{
  "encoder_arch": "transformer",
  "model": "encoder-decoder audio transcriber",
  "dataset": "phrases spoken by 400 fixed synthetic voices",
  "train_examples": 39062,
  "time_shift_ms": 50,
  "input": "waveform_16khz",
  "tokenizer": "char",
  "vocab_size": 31,
  "encoder_norm": "layernorm",
  "encoder_norm_position": "pre",
  "encoder_activation": "swiglu",
  "encoder_mlp_ratio": 2.67,
  "encoder_head_dim": 48,
  "encoder_fused_qkv": true,
  "encoder_bias": "all",
  "encoder_qk_norm": false,
  "encoder_parallel_block": false,
  "encoder_inner_norm": false,
  "encoder_drop_path": 0.15,
  "encoder_wave_strides": [5, 2, 2, 2, 2, 2],
  "encoder_subsampling": 4,
  "encoder_layers": 8,
  "encoder_width": 192,
  "encoder_positions": "learned",
  "fusion": "cross_attention",
  "decoder_width": 256,
  "decoder_layers": 10,
  "decoder_norm": "layernorm",
  "decoder_norm_position": "pre",
  "decoder_activation": "gelu",
  "decoder_mlp_ratio": 6,
  "decoder_head_dim": 64,
  "decoder_fused_qkv": false,
  "decoder_bias": "all",
  "decoder_qk_norm": false,
  "decoder_parallel_block": false,
  "decoder_inner_norm": false,
  "decoder_positions": "rope",
  "decoder_cross_attention_every": 2,
  "decoder_tie_embeddings": false,
  "init": "kaiming_normal",
  "residual_init": "scaled_by_depth",
  "optimizer": "adamw",
  "lr": 0.0012,
  "beta1": 0.9,
  "beta2": 0.95,
  "eps": 1e-08,
  "steps": 7600,
  "batch_size": 192,
  "epochs": 37.4,
  "lr_schedule": "cosine",
  "final_lr_fraction": 0.1,
  "warmup_steps": 220,
  "weight_decay": 0.1
}
Rows from block 4 of the audio encoder of a small encoder-decoder audio transcriber, named by matrix and row number. Rows with one number belong to one neuron. Each number is 500 + 25 x the weight over its row's rms, rounded and kept within 0 to 999. All counts start at 0. Numbers have three digits each.
After each neuron's rows are labels from the 100 clips, of 14976, where the neuron reaches its largest size: "peak on" is the class under the peak; "loudest" is the band of the loudest frequency at the time of the peak. Only what is clearly more common there than usual is listed. The data: phrases spoken by 400 fixed synthetic voices.
# gate: MLP gate (encoder.blocks.4.mlp.gate.weight, 512x192), inputs 0-191
# fc1: MLP up (encoder.blocks.4.mlp.fc1.weight, 512x192), inputs 0-191
# fc2: MLP down (encoder.blocks.4.mlp.fc2.weight, 192x512, transposed), outputs 0-191

gate.273:477487478504526487481504544528577481472483530479479513493512501499495535459512562498466445525494507498503493513506512513498474517494490481516473550506485501496483498502526480504489483548516534511510486507525487488504458537514492515478525543497511519497533510491524522512489457478480484497525484483514480526496534493529537449528490510552459516461513517487475495526451481477517469497501510494501472543547543453516536512493511487505480442510535455494488497497496489485466551481480556452519460466487472513481486528497513506475458549450503497494511501518532527512507488531506469483
fc1.273:495533490493475439472517518535520463453557532433514513498509504462529543473474516538506487468507499550517484526493514499477512518529521517504499497505477495481550505558543493488511512513523548518481519514465525487504538497533502433504555519519489497490530495517528485487516519445478462508484505536488499510492514466499505489504493473532490532478472484507468519481505474489495466500509514473488514450509514502468507501492524474498510466492544464526513533495555523502463488497520504482549518532464490532499496517535496481451499487501501453483501506490505493507468451493539496515
fc2.273:481507516485521511533476503510481505498495491492512505494454503528505495524498530509504509527484488468561528467474531489521475517540511465493487491496511482521493502523521496612468529509473452480524510498525477532518479505516495520443501463541477487481504524494500500485508502458506497547486487565460484522521499483503478489523513501500531490485496492483504518478493490493473526510506531533513477498447485495472502477542481505531483480588475515478503484483509498507500517480516489516500509446524550512525490479490468471526484473557509486513511488474488482404502492507500518508
peak on: /ʃ/
loudest: 2000 to 4000 Hz

gate.506:509486497467473505471476500508511517484524482486499495495535487536517464482540494488514523459511532504508463527487539514464494541515511554510514536479465465508479489498501489540498468501531477513514497501498477523508521541492501439508503512517501509483521523469534465502532576523504525438457540478483501547476515497518501558490506470523483488475481534449477492499511485496479514483491525508498493477514557539496501486516456500474501461503480495508481548559476536471520536481563498525516550499520494462520500512519528509479478530488496510509519480507486512528504522484508530545
fc1.506:517490499428447509499444472511503503483529507519498455485486494549550451526492507516478498457503462519516524510506500506491498505482478492509509475535494459520521542510481461460474509481509497475484474505470475542454479520518550478439535513487536493487502489509486502490541536468490518523476515494490518520489471508497518516493501474524482497463470503434493493468490489461483474523492537546479524482500487556477483510540498479504487496479519482500513543469504502549476493490506559500501550488535529477464488511507502488508452519478459483489503489508481482479492495487496489550
fc2.506:506503512447489510476504530485479516489539485516493510506503473483493439509529470526515516498542520461524505535518512526449509508539505484485514525496508494467509538487484488503529519441480480530506495496463456553505508517497504483500509523557527513489502504492494457507549517477461492465499532519505476491455519479542492524499530488521555505512508538461544494510533532475535498520481536510487491486513536489493470489470435472478512538482490474489517480481482467498503530527510491459475529452507484511500469530563507504469510493441496494541460483521481522482522497475508496510
peak on: /eɪ/; /ə/
loudest: 250 to 500 Hz

gate.379:479493429484507513534514513519505523557485500486525514523508500485481500485495510490526511513531498462494539528487524463562514526491475523524511527461516513532509476458512490497496454494504501539526508499564521472502501554506524481515507528487458488473519503465530549484510490516511460478501503509468488525474468486538511519510484474535505467476519457505487470474533454480518523510482551525498498489532520471500482485516505485555481460472502521510493497521487530457459482472523495511459486522513456496492482474463552499491488478519486496468488517550499525546495458519493512469
fc1.379:496508520486490513524461495486501455506518518511538506429517453504476502517499515487486495500524505497487519482534477487547514510497520505450515504523518479456505460484541471502450518535514501481550507510512499494532542513505508479517494511475503499458544503496492517482473521463468542515515526502480452470443523475528462497497542514497527497525511477485484541475508474482539505501455541528471508512484469478463506460493477497531495470499480472468490512534550529509485473506490453509555493456476476516492489529469465480526455482512530488452499489484447493490502480514497505522
fc2.379:449500523505490473475506481482520444512537485535528518524504473500510524510476492523499480481488508489474534474505431530500526526523500521490490455477504560498461450543465478502490485564484476487524509520480506526505537512538452463514570507524496493489522440488520483488521502504529493523479512542496489522498494507493525450518543486482495507477518479487537514518501498527519505516479540488458481518473505516525472494495524533509501483535478450523521464532474511499504505551487522520478544488498473510503517505503498507512509453501517482473467477501471437477519485483522483475
peak on: /ʃ/
loudest: 2000 to 4000 Hz

gate.450:488511500517450467462527482468491535530554542523515493530516500475545485532524499480508492528486516510505477527515532491500535495582522485493509498476524483496491490503493472487513533463518520491471544491507551512511502522444471478510488522483538558506499509495499455489491499514496505469505467504528463439476452548501532489534501503471533520502506503473492518503463528501494530466494525475481530490501519516475467465484487458465503491533512494477493513516499500478477462512505507509500506549491503451468450539485497479500536506485536532520554473493490486538499517514504459499
fc1.450:527515498475475490491472536483469501574532490489492468505558462501481495516502510496526508525467451511493470475536504479518487457469509479541482486518484459496507504477459459492473464535495541527460500496533495494448495487501516499486509523482509468518511502503497494512516456459498475504537473509516511497496500513494456505522535524512504496481478462480495438468442470465470502541474520515501493566510519526510532529472434485476477522493504485487505504488449496514527501519505530525538504493521505515504456537538460502508470521465473469505495498529498520493508503523483471520
fc2.450:459460481531488482497474503512502537478447472510555522509447497503508460494551479484485465514494511495518528464494507474501473511526452499499479573511525533472486471545509524536479544499497491533505539486456487505506499503505528494497486496479525480478472516463512498464494492497537520470526510519508525499467516497537526523502510520475502495525506542478551493486459518544490542510496499488519499498434518513511469520516486438462497509547476490477492514514522514478460527501466502459465513534503505498491468549482486506542486505489504480520509489504499497456473464520538507524
peak on: /eɪ/
loudest: 250 to 500 Hz

gate.293:524500499495480439547482506455472494498514505484525498473560466503497495506522480556541497514485482505493499534484465506500467492514500466518489505458515547470462485475502521463491496519490494526504488535521513484447489474513527495517512499461473492460508495508496492495485500499489534513510477462487478539450502513472483495473493505496527504543521463507485497538548501518540486511506424537537442490506493470499524492485458494484500515497521520522479505549481459472497515498437510489501523537486493538485497520510521523512517515530469499492518432512500477545505518456509541471
fc1.293:513518472506536481537500469491543502488488494544515534454441496512516541482509496459502516498490481460474475494500504483517503466447483533515555470486521461517496489521493489480562480515481512487480490473493515464507469504523463513530503514489500515521459522522471535499519463519480449520509482521513537527547477506532476494482495527486457502477499539480481479497462518503486523490473531482497536480470503531552517494476523519515482440500465530486478518494501509518513492484468526493461486444528501550494465451486486479514537497523522542540489519496520507493473462511499521502
fc2.293:508522483518524495473495544472485530475498510471537451489471513487551482470497497479519490494517483474504486505498527505499520506475482498484530581470498477527511502496499469436515506523534491507534487505512496502475492503481499513525480519493534487523473555486504518511471476490513501509505489441494516494501513546564529510516490518524488519468497522488500474528489507445470482501501495470492523500492503494454492531505496493495487542422455512512513498454524486485475494464493500491501430491510520506473466507525541461505534524523511472524498523490482569551480464537503461498
peak on: /eɪ/; /t/
loudest: 500 to 1000 Hz

gate.252:465498516494479522472526470472473508498507504506498519515523490513507490483474519500488494480467509513459505511496468512542501485473525524500462520477473501473515524465491482507514476557556548501480531487488539456468533516462523489498497480499559521447495447453535466481520516519507527462506492472535534527473519499510501505519488515582507509494504485497523500518465479496533491477465498519496519491468535504513490508497524453430468506494510513491498524550527538494497491524518541455560491494500483534486500514487534513503496524497495476492534516506502494490432530507495538472
fc1.252:498492522497476484514452492502531464473526568488509486516548512438475507552464496482467486528493493490498507537506465525511491515443520539500511521487489461492484496484530522508508487553476540477479467510492504483502491498489502480520525487474496502504517541471468487481512521533520513507497519478507511499522535523524579524528462463487520546490515479488461483503532486529532517487523488499476427518537522505469477515489513464504495531511499493489566510513447512465479520500508540482497485541477492468486508483513530466485520510507483523503507497487522476477434512489473494516
fc2.252:487520514497498471508504495506527525454470491488507487494503518486505480480533497514501527502517522515548479486497525500500481501482435478526517496520489498492491488524536503569504524469503487536497489527466504532486500521491481514497529485466528501486464485494498515489478508478500551489518519554518523518521548517492486527468463472496487510523475504497492520455492512500537541475475438471541514522484474505482510492510498453507491503583521519488498502498530486510499539531488487447479467491496470438537539526528510474499478526504481467504496459491448534429530470523520539512
peak on: /eɪ/
loudest: 250 to 500 Hz

gate.481:456506509504480500470475531502512510518497484482487457533496490534494471488549487473500490478487458526439488437536474542523492516505494497497557518513521480500476489459554478482496499480456459523499524519548512477523458463521544475480530491507508464469510470468536503489475535501513452518515500518519501511468465529548509489482525468530524468512523511465516510550517489498523529510455464479488485509506515475508490505488497534477530488489504488522548488516505525451489516490548518534540486497541490509487489467537518490460517522482511486492507493477465486517492473476492512473
fc1.481:515564453486521546528498494538504503491469513518487488498519495467493495510469484501523475503508500531493486538468513487467518492475524479487526527503458536473475539455538502492513533482558492533480519476473516522495516503483492522520450469522528488492509504498476541518536525489459504497523489487521449504486507487521507479484466523508461495506477473506507516473485542468523492507494495511505548503505508519490533490511515489488535509488491524490446487470532493537516469515486514512466461449548527514502548532520547521529462512502471507469519547523548473476504557496454512526
fc2.481:542517507474517497516490518460465506514480504560498509519466485491500512484499480519473526492498521467446494476545485499458493522514489513499522517496518535473492464475461543399489508455505515472512486487487472478508508531512474526506499497481536491515497491498515522514502501469491476499495476461488524507480507487538478478507495507499481483528561507516503504504484491541521502501476501495482508476516490518496517470501504545493518506393503489496519511509477457503490517480503478507468511510506530526489470489496519524480497496482490515511513545539483527619501518495466523518
peak on: /ʃ/
loudest: 2000 to 4000 Hz

gate.345:492535492500474496471492517506458523525515501509462509531502514446474512495515518492491512490498508491447526544485507499495474468494541515504519473518522490490469496495565524527482544491479513534534440498481561514461488514488531532451540463545473530435517487499493523485474553465476514495497439498489507514489494502555459475506515505501495522510506493515520491491503501466446499515458476535487506523469540509507506520523469489496535523478523514497514520490507475529514500487540499541466536480453495475514483500500492497505527507450492453483505468530470489509491462509474494493
fc1.345:471536476478452468490470553521499503468477485476476544510517515485451473491476496520502490497481473554487497539496512517497469495491481521501512551519519512534441499490502543507508503508496501503500492499492497513455518535545478499508455505542541498446516468513472511502490526484510495503530478486504535512503495549495501535504484485491513476513491483515466490484531514485486562521505516558496499488484552461476463508469498535457510513474509481499524499474505463489475485486471520495475514521513538530530467529551483533500482464428477499482479511507461502513482488453500454502
fc2.345:549491481516530503509515476444464495506508486551500504489505525525527472517483480488468507485513533521509464485453489508470485506485465511473523476508489508502504472501524514552552471452505518505516524502537522490509504477480488479460489528485487503516525499523505464489511483461496491509484495569517456462466456464409499500511495514523499501477506479468526516501505528511476517498520527476484498509508469479542516499482494492514532457564511519519529521558496518518491489517514454485510495491522483500515533550505503463488498488552509524486487507510531481431507517527496545502
peak on: /eɪ/; /ɛ/
loudest: 250 to 500 Hz

gate.485:459490509514497500501484518494539483494523528496542496498527493468440520470508510528529494483491492498504498498506509509489462539482486521501463548519533474498512478531489460451497478451465480553486517498505490478498482541483486507491544503512503499520524466498518522493465489495469561467523513484483517534522516472496486518484525504524523509575504513448518547469464491520531512479507496471537531521481487470501503509507489477506476481521543487499512477513484483458496554512462572492472493523502485496498472490521497520480477495450447482472495457534478472557483500503473529493
fc1.485:525511470505499496524497475504479556490459444477491518509503553567477500502469459505513492463522556515510474526502470461501485504469475528469508480507504535506444492462492512502537478495514480454509499488522499487508495503504526501474509496524479504511513522525481509465477504497494518531476526521534433507505476497488517532456502552479481493499518487503493492488491544456485475523507533530487546516498437490557505499503521494472526460475482524516476471510496492520529506469507458515467485504505519521504479547465471480523497504533538544460484456492498453502492523490525478513
fc2.485:555517468482533512525498481505498480534512502520484485479494500499485541492472469498507453497509488524461498487480502512537513468463497488494512493500478520512518484494482473428484503494523487464536523513546467490526522471457471478481517508511473449480489540533499476525519469528467480500475517484495524508488464485522497451478456502519477472480533523571497498528527461516472483514485541472504495477487479486520508529488548522521470519432480511499466502524488485520498458460496500527500525511493525517515515457508499528483511513497510541486513521527503522575528541462497511529
peak on: /eɪ/
loudest: 250 to 500 Hz